config.toml
train_examples = 101725
crop_scale_min = 0.8
translate = 0.06
encoder_head_dim = 64
encoder_moe = "top_k"
encoder_moe_every = 2
encoder_shared_expert = true
decoder_attention = false
residual_init = "scaled_by_depth"
lr = 0.0014
beta1 = 0.9
lr_schedule = "linear"
weight_decay = 0.1
Rows from block 12 of the encoder, named by matrix and row number. Rows with one number belong to one attention dimension. Each number is 128 + 32 x the weight over its row's rms, rounded and kept within 0 to 255. All counts start at 0. Numbers have three digits each. After the name is the row's rms in percent of the matrix's.
# v: attention value (encoder.blocks.12.attn.v.weight, 128x160), inputs 0-159
# proj: attention output (encoder.blocks.12.attn.proj.weight, 160x128, transposed), outputs 0-159
v.74 076:104124116138189138130142135094115158145113121087154115168204109122166161080068133061100112159127159122045111136175148130094111100089144098110084103104160131116098117159132189110121107113126102088139146111123080132133157074118088117110100165112034180129057134090078177092117168131124135152100088181126170208139093107135132132185091167093112123067084125118140108197098160118163109148130105100091109102166119149127123093148132074105103134114097062134128110160154099137133193142094133
v.75 079:036157103083184117142191127164159123128169127116152150133112118155143142106129111044084111151109121150217138133134116142162137096101181142154150116127096153121155136142169147097147123127160102121104151132121139115130120091109123097109122095139051142118172115171107157159138123139122138148231149062131149098150136123158113144186120140105015167088089098161130190036119136171138124051106147129137147179153154116111145108106105121146150121079105134143048100139113131123134089119105129
v.76 097:119106158125064128119113133186154170088118118096156127105123130083098127131121143066160125211123086151029113152121121141132112147135093154118061161135136170177195122149117137145124159131110151201112177129117125133174146149096053176120129100112044097125138156163134154099160120155128107143094148132129117113141149101117134149111052164051165148173089116124125051062136185116125087072143116141088122091162112121098122104134107068172135113113128089135106101167122148121124084136071147
v.77 076:193157139147176113099128121159165133155155156139112128188142128137090115133152108156183124083184125146099108137064117144102132139141128124122130134152121126115096134134118116142111124137123125091115092126132138126170121144197122081111116141122191180140150107041139160159065075130112124101075133127109169122132125165138187118180067099255056153166155156103132111187098118137122148148139129151106132061099124120148105162133108188145141148073120188126200193157120106160141159138133119
v.78 080:204106111094177111141113137100137143133154207094108112128163127096101091141154134187188096112121134108117122116077140116166124138084124117107196194102150065139082118156122120120118167084107092043124104126072163136135132162138150158078093070127181109096085146074175108093111091165160095152117132148116145130113172141086155137145165110179163092151225136157134127178134134130122114225127124154151132051151121143127118141100109118079140123167149133129130134105145118202141097148129143
v.79 104:074111140112083101103116135209138146129091089092128124073137133095133118079113126080127129092133102119079122155143155142208121135135093139161109165115143165132101127141147146105106079138144121142120208124136218119149110117118093149106115090112026143121132140153121182134125079165136109122172149102106136109116122151107097147133036149025114145180052164119127159010173161125150137123130118151119117194126130122133114137078129105146114128138124089137087116165144104125168087117129116
v.80 083:177153114117060098129152120149081149141090112094168132203130126088105138097092153056152128175157118137000132095197151177068120129137107198126080127115107196105102112134108107118119115139102170230126177128112128145165131127094096191168128126097147117125128142156109137130142110104133121146075157117125038123111101126113127117091151159078116144111109131162129083066170177119135132085105127133094161082132132137144132119113153101162126110077143109115153095132136156143105093121106131
v.81 086:173119118116193126152090110123148161158141112151109164130150116088158096098134086104131139110188195111057127136143107112222128150119148119134212095147125080090098107136093186111147119169110141086124078115175140149070137193143098104110139105101161142130119110096142127146124068130100114123062074141105103187096109157143092125122183072172126134162099143105139169137145161131132142185127161187167126082094109117112122149141114079083160151111192147123148152177162052149095086156130148
v.82 067:150075140170089164116207134162126164137102001109166107095108145168137093099112159083154132131140162156095102193149136109216132150129100169129080036133130179192096132090124105121121132098104146160120194116108104150133118210101181122161112113125098134121118132073127125134082130148118136153124129183128105179132110175128091117154150187129096116184197173144140151131114098117114136170112127082140143079137128115139140123102104183109136120163156168127148150110154139105133182127138137
proj.74 067:115173134136127133105185122202144119144112120203103153149096139144058134154140164146132136088113131146163115114099098144133146121081171144124131136111119111131222124107125116140149135121174165175142040154135130116105130128135160116114146121132149131130177132168136107112098138085128175097166120136123158106123128200251010129121117093140140140113176129159138086063122170150144131161142128164120133160152141092123134255122128160117123135131193127126147115113137126146116106123150128
proj.75 067:178152147174172110142051134085129129105101183162112120112160116120142132111115125155133111114131135041075139137166139128116115132181091086127130100117152131119001111129126175121109123129090098096121196093118130152156127123161104152124084143140130118118128126106125124167180082168145079126095130106122096147137155088022096132068126123154190124128131131075124189199188060111118132134117118114105127123004112153131129077115141136111136131155143165110099149126137095144122107141122145
proj.76 087:083168129116149143089206102158142123152120095157075155147098157130190135148143130138141132103114135175156113103114100131120153111089171097110128149130128134121205127109144089132162149135188147121149000171141089113090130154123211125115156173115147150117162129165134131090088149073115186072127115156143157117127133186255091126134141074137123153129146110174138066130123143159145143181155156153149140126168129088124131193127128172086122140110165115128144103110125158159102122120162118
proj.77 045:077120088105044136115154127121083127122093036106160129124118141134255096132124131099051113134117124142189122118116129104167131129146149100175133138169098133122182111131109113121123134124122103177131182108118117135126125102076169091153123096127130129169105127121129160094150198159120135197170151129142143120083131115142101116070139146085175120141130131118114114012073161163126108058094128113131125200153132123119130062119105113156116087115063110133110125131108135099129113117110079
proj.78 039:116084127133035166146128135123133134122140090084140121138121128124181120105121106092092131081142147231168126143088144105082114122139088131151133104122112128139220144159144125125141100146162112190142192165131182114134106125154000137130149157124119142145082138069134156119082189118130155130103144121129130125121076139121124104060113080133082144142062102154131129111102109111121173051122123121129158096090105142142132150108151113153136106122058149141130120152116111019139139106161126
proj.79 116:088168133126142140103199116159127121141107099133097145143095146118154137165152126139169129148122124202140113114106104132103151110108167083092115153113147125155237127104136095128154141143194129155136025161142044103085125172104184106123152151132140141135163134169126128096075148080115178100138117154140177121139116154255099120153132092134122155123179126167137051146108171174132134166156149140145133119206133085129140195140120152099110143115145113137143099108130166167109133122150107
proj.80 055:094190127125147164097186094181145123153132080172075146133107156116133133115125124145120119095111139179176120099144110135108151112097163100111133167122165132101198139126146106098154144140152181095157021158129105117078130128120175119116152175113118144115154123191147098085116160083118168041149121153138174112122121189250090120168082046137158145116142125145137063131109145151140131204160148152140146151164133092120131202122159134109136120157155094133107115125124138143126090114158104
proj.81 089:091136122127103127106201121153130125137097093094105145137093137123103144145153140113131146143122132238155114118113106155063143113102150119112128172103125119147255131113123101116142137132189126186137047163140133107100125162133155107146164148130135130142165148159115141079078172077120194110162121155138166114141129167237101129152094132121105150114167123172134056110074173156131148136152139128144127157208134092123147201145119135119123134172144099141134105116136198130120143126164091
proj.82 032:147162097111112128117118117142144143117155094180090158113149119109141131117095115111140134120107144133107127128161105126147143090158136064117130106061100138040070107125120170120134118108142101123099128125112147116129129043120174122093120138135150119147052123146120120141182187131122144120174160136135112115179056104119184144161073096156248120150057129093121111196168155126143088093130119132094113158033133106129173084140138155086121108050159143114152106108108104137099041156161126